Weights of a small GAN.
Model: generator widths [32, 32, 64, 128], discriminator depths [3, 6, 3], discriminator widths [64, 96, 144].
Training: 3200 steps, batches of 64.
Data: trained on short English words printed on busy colour backdrops, 22605 training examples.
Rows from block 9 of the discriminator of a small GAN, named by matrix and row number. Rows with one number belong to one channel. Each number is 500 + 25 x the weight over its row's rms, rounded and kept within 0 to 999. All counts start at 0. Numbers have three digits each.
Before each channel's rows are labels from the 100 images, of 14976, where the channel reaches its highest value: "responds to" is what is common among them; "peak at" is the part of the image that holds the peak. Only what is clearly more common there than usual is listed. The data: short English words printed on busy colour backdrops.
# convs0: first 3x3 conv, stride 2 (discriminator.blocks.9.convs.0.weight, 144x96x3x3, each kernel summed), inputs 0-95
# convs1: second 3x3 conv (discriminator.blocks.9.convs.1.weight, 144x144x3x3, transposed, each kernel summed), outputs 0-71

responds to: white ink
peak at: middle right
convs0.135:475459513487540534493525519516519454548497478501553494514575506499492529499517541484476570530534497519506503494461501524486467482508501496489496467514492510527450498516487520525530493472497537535470499470491530507519493538520501541508528459474509497497541495523502524494489518490503495521
convs1.135:483451544485526491488542497448481491454525469498481459490510508478484514532474500486484504450455500524524452489505484500532481492497436478515467491508493466498521503515528486468504499487456478500479514514485542526495

responds to: black ink
peak at: centre
convs0.35:518502492494520485525424524491491527516472494457533520503502512543455530495491522516474471463538544473489512482530546502463517504460497464476478508484509479466488526481530525474490461522486459542523466485517523503525477524538511501453505475489513482515486523497496522467500480497524519488
convs1.35:464486469491476500496528503473463563462483449480514471516519484502483488534503468472513474491525495495459480492461491520528541466460481501450510499485522501479496537499554527489466455529502477502481480497491474446533

responds to: white ink
peak at: middle right
convs0.56:480507481487525492485506486495485454526491509511492511514511476499505492543545475511500529542551486486490461492482493476450513572520486457507501450550512490481471479486522497485507508469483547512482490481434520490503547484503492538504505468493497492491522526470481507457468458496520483499
convs1.56:494440504499479506511504512487529455458515485471472496501496489475508543496525460467479481420454484481521435497497476499493504498508499484504455524465511524508484494521501491431535474457478498479460525504485501470466

responds to: green ink
peak at: bottom centre
convs0.82:497476480453511522473482498510491493537490584487492466485497511476491511463477496526520484488486466501482469494483481505502496511497493506550417529500537473491506473505541502473480479471472514478462528514457552495489507455504539464508486505530540502485488477491522500460490496503494516509
convs1.82:527501464532486499526559463501455476485463502523501450496494506526500468504477509522478518510514480496480516476496489484468491500489489504479469465504553507483477519429513497497520487482518478498550484473494471510484

responds to: green ink; teal ink
peak at: middle right; top right
convs0.99:486491498496484514487467513483500491445502477490442471447495496472524479490484502518487507497492508524481516516502499500523489480485518489530524524471464485509517480500479498501478496492478445517478487494505551453504497530512442459456537516496481477556479519557496464463470465509504507450
convs1.99:460487490442498511526493474503481535491454512478504504480480499458471506535487487542491490561502496467494527512482490476511498484474472503547514554499477521433450492469454485544480513541473480523457500468486475492448

responds to: black ink
peak at: centre
convs0.84:496504514490541546555534464479477497535499493516475483525501475534493498474532543467477503526490524533497500473515503488468451457520505494521475503449442457525471505507510493478509462476494505514485487480485454487492541513490509513488460522473493485450493472501495494483495500547509495542
convs1.84:459469477496474469494505514538519514502450521521475478531507481477503529431471498481487530438492478466501473502505488496488479487527465527532431487492504484491478482501487489507491470460455531527472480504516484438499

responds to: white ink; pink ink
peak at: middle right; bottom right
convs0.90:495501564503516479493528506505533470547485531508490487501516481486474470504530470489530497556532523513524494482438510512462469531525489509500522514496458495521527480498497499553511499475493541489546496472458490479500509512524493485496504503493481482518496541510492575475469481475517457484
convs1.90:501504505487479496533452497473517482486491522483500517486503515477554523495519489479488471472472503463482447507506494487542479525497506533533475456470483495499467500494508512488513502508490499510470513489458464499495

responds to: black ink; white ink
peak at: centre
convs0.119:528520523482551504513503516511535511513498482525507455502511523470486526486509516478428488522481455504480435536474544524471524493527467463486501497495501504465467482518513483542476447470500524490533512537526483505490496515524491511486465501529510499497510478487547549518508505534505511505
convs1.119:497490522510483456482458560495487510489462455505522542523480482500478544486540529519459472482530478473506477546540494473500473454542445476488461545463472508519499506477488462455506501485499525494525489491498529476492

responds to: white ink
peak at: middle right
convs0.62:466502527497484481483537481519506472505475492548566496555523484494452523489529502458517543484491503493498531485474541514522493486494518514528497475500484517517471528524530515520508477488491555497495520478511491516509498478492464494517479443493527488434494534480511518502475452515505469537
convs1.62:543503440509479519467471502483522494514504490475482535475462506478511497446509487505469503430487484513514481527494498473452497455519463476510491472507520504524468488527502493521483503486489482510463484524470495475495

responds to: white ink; pink ink
peak at: top centre; top right
convs0.81:455486519467544475484514543457532511444501497548475492522521488483527477482477480474505481471488515524515505540528486517484482491515489489488466539487506494488515442472480491481483492500496476513437502459516511498546479479514464459520485486499480468504481463507493488452498484484490455474
convs1.81:489533471497504476479479477469486501483455528489511496533485499442544506502503442538463515519504520490463481487480496492511494510533441491489448529531506497473509486496479514511487500498507460504477469503489432515459

responds to: white ink
peak at: top centre; middle right
convs0.21:552478516483519466480511476480487451482521501518516520528512491471503513514525492470492495537451492560496552511509493506509474495479489530477510437517488537502461533507516473476533498526485503476508518516534527485494484537456532531482475527530514516511489518511509529488463481506526561491
convs1.21:484490525467500529519536454495492540487480504511508508479490476550497512461512511500513470456515531499521464491494537462526508494486505456460527478519496536514476551507539484513500497457499479493505487454515460459531

responds to: teal ink
peak at: middle right
convs0.41:492484491471495519476457472490497471481529478502499489531533530434466502504562465481510485492530534506527513526496519503473494490482551506495483483546504523502472499433532489510464482521480516488521506518507462492469501517495467480476509510455523468448495491488519499476487509518446517517
convs1.41:528471485518484497491525482500515539460437545526528495474528514508549545507495475487479493462470483462501499472527478513490480513498527503537490506507489535524495508548531482513491524464515500509481536537507492482483

responds to: white ink; yellow ink
peak at: centre; middle right
convs0.49:494528505490474497542579504487529505501518524595525534527490489497425508463490506499489544462490511489500502508489481508496516480533545509518510512498510498508477490510494517537511470501479512523461509479480493502463523513523508536522498483500519521481541492467477491494531485475491454509
convs1.49:492490491467467463532510476503461506491473475497525484465458470485510483503483484495487496495506481526488468515496476469479518465487459474446465458486493511531486491508512479492482454534521507498508481531513531475518

responds to: orange ink; yellow ink
peak at: centre
convs0.75:527509491483499501492471451484469532517510492506491518507491516469486509486476475487508498527454481472481473483553505502527477449482455545495506463497516460459501472521499472481465493500523527484501474458502449498481492501514484476507511491460536486493520476529470437515555537494502475471
convs1.75:505539529489516492489462509535508543463471490537472453485513539519463466480489519486501502512481482503550448487503460494477529498553475496486460498485516511523516478517520518458449492512536495501522498514498505469506

responds to: blue ink
peak at: middle right
convs0.124:506491496523464465486518472510514510537461456482526458535483447484482512508521492471466518543558495460520496468487485493463477512493515501509445441503469486493464509478521512527493491549530504491521509503499469518466476501485521493510500492479522480480515492465491537518449484473479478509
convs1.124:517472512497448471506472490464576527505512510508499528522484507503495456503497539433478477464465490503507522476516458520469437524523460457553499485504477462511503482526479520518530521468474526533492546489519472532506

responds to: green ink
peak at: centre; middle right
convs0.111:476497509463484488517494493488483478464450479484532482527498493498499538501519470472483502503549515483466503464486497493503514529463466497457490465531464494475499507503528475531472465446493516484507475502519444525503477501485479519500550484479429452475496477490479529511470478492491460501
convs1.111:530473534545539477515513543491570502531514547471516513530539504482496529495494508465470503482484500475470435490474448469493491540508472538514449488479511467551499498458513527502518494513490486472478517545524455540524

responds to: green ink; pink ink
peak at: bottom centre
convs0.132:469486531481499507497510486477506521516499474516499461515515470500464473481482438498517500539548507516479483512439487466474471502555530526492472472538495504503512483474487489518522473460513469530479514493462463494462447461476466470465482480507462485504498512505483518502511475501463512528
convs1.132:471477508498503563531469545505488493515452474512457519505473516501505501492487484521493486512451502506533484505500473482516501526517497530495490490460494473527537499514492489484493527478483487491425507500562495518496

responds to: white ink
peak at: top right; top centre
convs0.123:481503469507482474454522522494537534455515507503505510496510538514504517496464486567454514520516505568530543505536484545481526503489494457516496492476488491529461460499495536523483501490515435496514509545528513508501506548481491498505476466508480498512509499520486510465506465499468492500
convs1.123:500530482506505498520487479458505520510477503482532471493456480528507468493493483540491487514501484530484525497444488513522512520496481493482517544531486464473489489500473497543493479500496442497482483440477481483474

responds to: teal ink
peak at: bottom right; middle right
convs0.131:460464548473484499484496530477514472473492503552504489501475466488499458487476493482499530527542499504487506511501518459474468515517511479462480480514472461462504467515456452497515503478444521520458523448483463482492484468495485515493489483497488486507465462502498488532479468527501470534
convs1.131:478473485536479472494531515528505498492468478472476499512492513432522491473501521477506487478478512460532499490540469465514439490524495475502470467517512485491484470505499471516487547473512484527461513533528506509470

responds to: black ink
peak at: top right
convs0.114:500488497490482463517477449468509507507497500481471488490505503472483481438465484501523472469471516541517511473487445529496525495504495454513507476478521493503499495465477506480490465455497523514501516477519482478500514505502427428506503488450502541493569510489504489506494461508491499513
convs1.114:521509483484544538505532501462505465489469516507468490509495495454490501542486491450488500524478470496462517495561471494551492487535440555491452516516491501503474501488507483526508545510534493473534526499460517523465

responds to: green ink
peak at: top right
convs0.34:461489501477477524490504457492525495468491470477480478497503512459445464508540471495502522460528493541539489532442530535489489494475485509516487470521494516465458497500466474502495524508460500473499460475496500489520539516460467483460481472488466472509478464482494509504497452474499521503
convs1.34:515460496540515521511465481529489498494477482518510508505504507442514537483491492508466496487501504491504517488506417496490499509497495470539469486476489496490479454495462515474530532477466505547454499529504483483499

responds to: bold; black ink; white ink
peak at: middle right
convs0.122:515504458487528487475499472511470436514528505541505471513522483490482494493530489479466523484485490497485482472517491465517477464487522476512479450557466522511454518486486486488522522489434530461509516497479531489463537527474529510488482486544516469465528478483518475507486531476492497506
convs1.122:504503509552472497495563523483501485486484475480519503532455530515464507469508444516470529476434472476493493527510466471501466514486462463453457499491502454515500474508474454486531487518477483508494488503503512460509

responds to: teal ink
peak at: centre
convs0.63:461484484510507518462533465461474460498491487500494458484534502480474506518487496450544476537528476476551511473489533465483521504494501468493477471530496513463496478424484475473498503515448519524522480499507468474484508473528469480499478492486464474491517509462470520491505490486506475488
convs1.63:502508509514493531512508556516535494506485534505495498524515483515503501495536478485475470492499473497502493506523475471454488490509451535460500480488478587502494477526512493546485490519486515515506495514537487478472

responds to: white ink
peak at: middle right
convs0.91:497464468502501545501478469520502483522538459496477492459551500507472530531502492502457492496533502547554535494540490502503511536507531489528509432512494539476511450531524509475491498498446547526478508503516524536511478514489537513466533503510490512528499482487519510482509513505497506507
convs1.91:542542540530501525473492519505490483452495534506506573543515499495480488523478499453458474501525487516506511510479491514488487501461465476471493505556501482457532495527492487519497524431457504496488519504491492477446

responds to: bold; black ink; white ink
peak at: middle right
convs0.57:550503496518524482533510512474503482520567541486543517490515506511506495488491488525526463553497481471482527512477500495540511505456498458465529500481512524516502534533504493486533531520486489461564522512495501462518473481495488514528496538499498499518484486522514483491467477523574496477
convs1.57:510513475492530487549499485470497536468537513499510518470492535498507481477477512514535473523549443510465501503461571524487524460489469482495516500501504522510486511517485499498485508507488509494536458488501503438490

responds to: orange ink; yellow ink
peak at: bottom right
convs0.85:482535507483517476510493510474469518486524489515475477509457526508460481545506479467488496461498519481480455501513556516496502481557504487491533477522466522501463477474512532525475516462523520531460514484520504479521491494496488548451529545499474447491512507504533528470505508496466510471
convs1.85:490483543497515459493482473432540486450494511527516518499496521465479483518475530470442489506500543479505488491501467468527509502550501473499461507500487449470497497454485468500495540487489521498500499543506490493434

responds to: green ink; bold
peak at: bottom centre
convs0.61:470496484466535540516505519475524507494516540502437469487456480474477514473481486467485505423515484482495446495508550497497511471490466512489504531504503520471521440504494494510456544489493473472521509486506508507477490534516510517470498487471482500494481529483464446506469520484503494501
convs1.61:518516487502497472489499490529470465457484496547448470502477523495504516496489478504500515535489498516467492488485487459520489482478507502508512522523530518501486516435484497485516502527510473481475435480487490466543

responds to: bold; white ink; black ink
peak at: top left
convs0.44:525502491518518502499484497481540501481499530479512443492480524458502497450483451461500503427470510523498500521505515537497496445478537488511530507523525495494506451511483507498477497501490489479464480534471500467558507478512531473528458524529524495488520510540481472495484517497469465486
convs1.44:502550453482528505506510479503471525492513492539484454503438462531539493500494489482552480467530523498463510513526491522502552476454491511469520466499532502466492497492501468476443486506485462534501471464482518453471

responds to: bold; black ink; white ink
peak at: middle right
convs0.47:559500472553579485488515496494484485500496514505494472529491500507496498495487489498503546526488520467491502511541491510468505503506492491485533480489508479494528453490488521478500521557495491470536503515526478484511482485471565467518486511528513520517506476534556497483513479528548531451
convs1.47:523529486453518474528515482469480525486527499481533472519495460522460461503520470507519495514503481531509527477446504476543524469440464482495524498496516490492490517459506484486494486495480468541491454464467451466533

responds to: black ink; white ink
peak at: middle right
convs0.13:493493525523510525457492523506485473548526509543524504518540499506524493507511526460494519517533519500471511484505482463475492504525493490509502498488498494493510495500511438469467489484443498534508483481491466547478514505537533520477503512479493448512503538490483596510473482527502470472
convs1.13:500465504534478465512543490520529517473503489494486552495529537487484512506507524514473506457481490496533468526485467516551518477475481485517493475448490510468479487495547468524536514500525477536484538466509527518508

responds to: white ink
peak at: middle right
convs0.74:564502462496517507506497501481565520487500549495520497492544529505517537516504541498463492456502462535510522535513503536501464491503497470524518516481521524522513503493483513481479527546475520509493543539507525508520515547466477463541501508518530546510495494491538508491489518523484518470
convs1.74:553493493464491507543516510481451498477521483483463508502466494532490480461472496500519459532544550499473535491490528527515551494472509462434504506528536462482475540473542475496491482515496479519517455484490469485480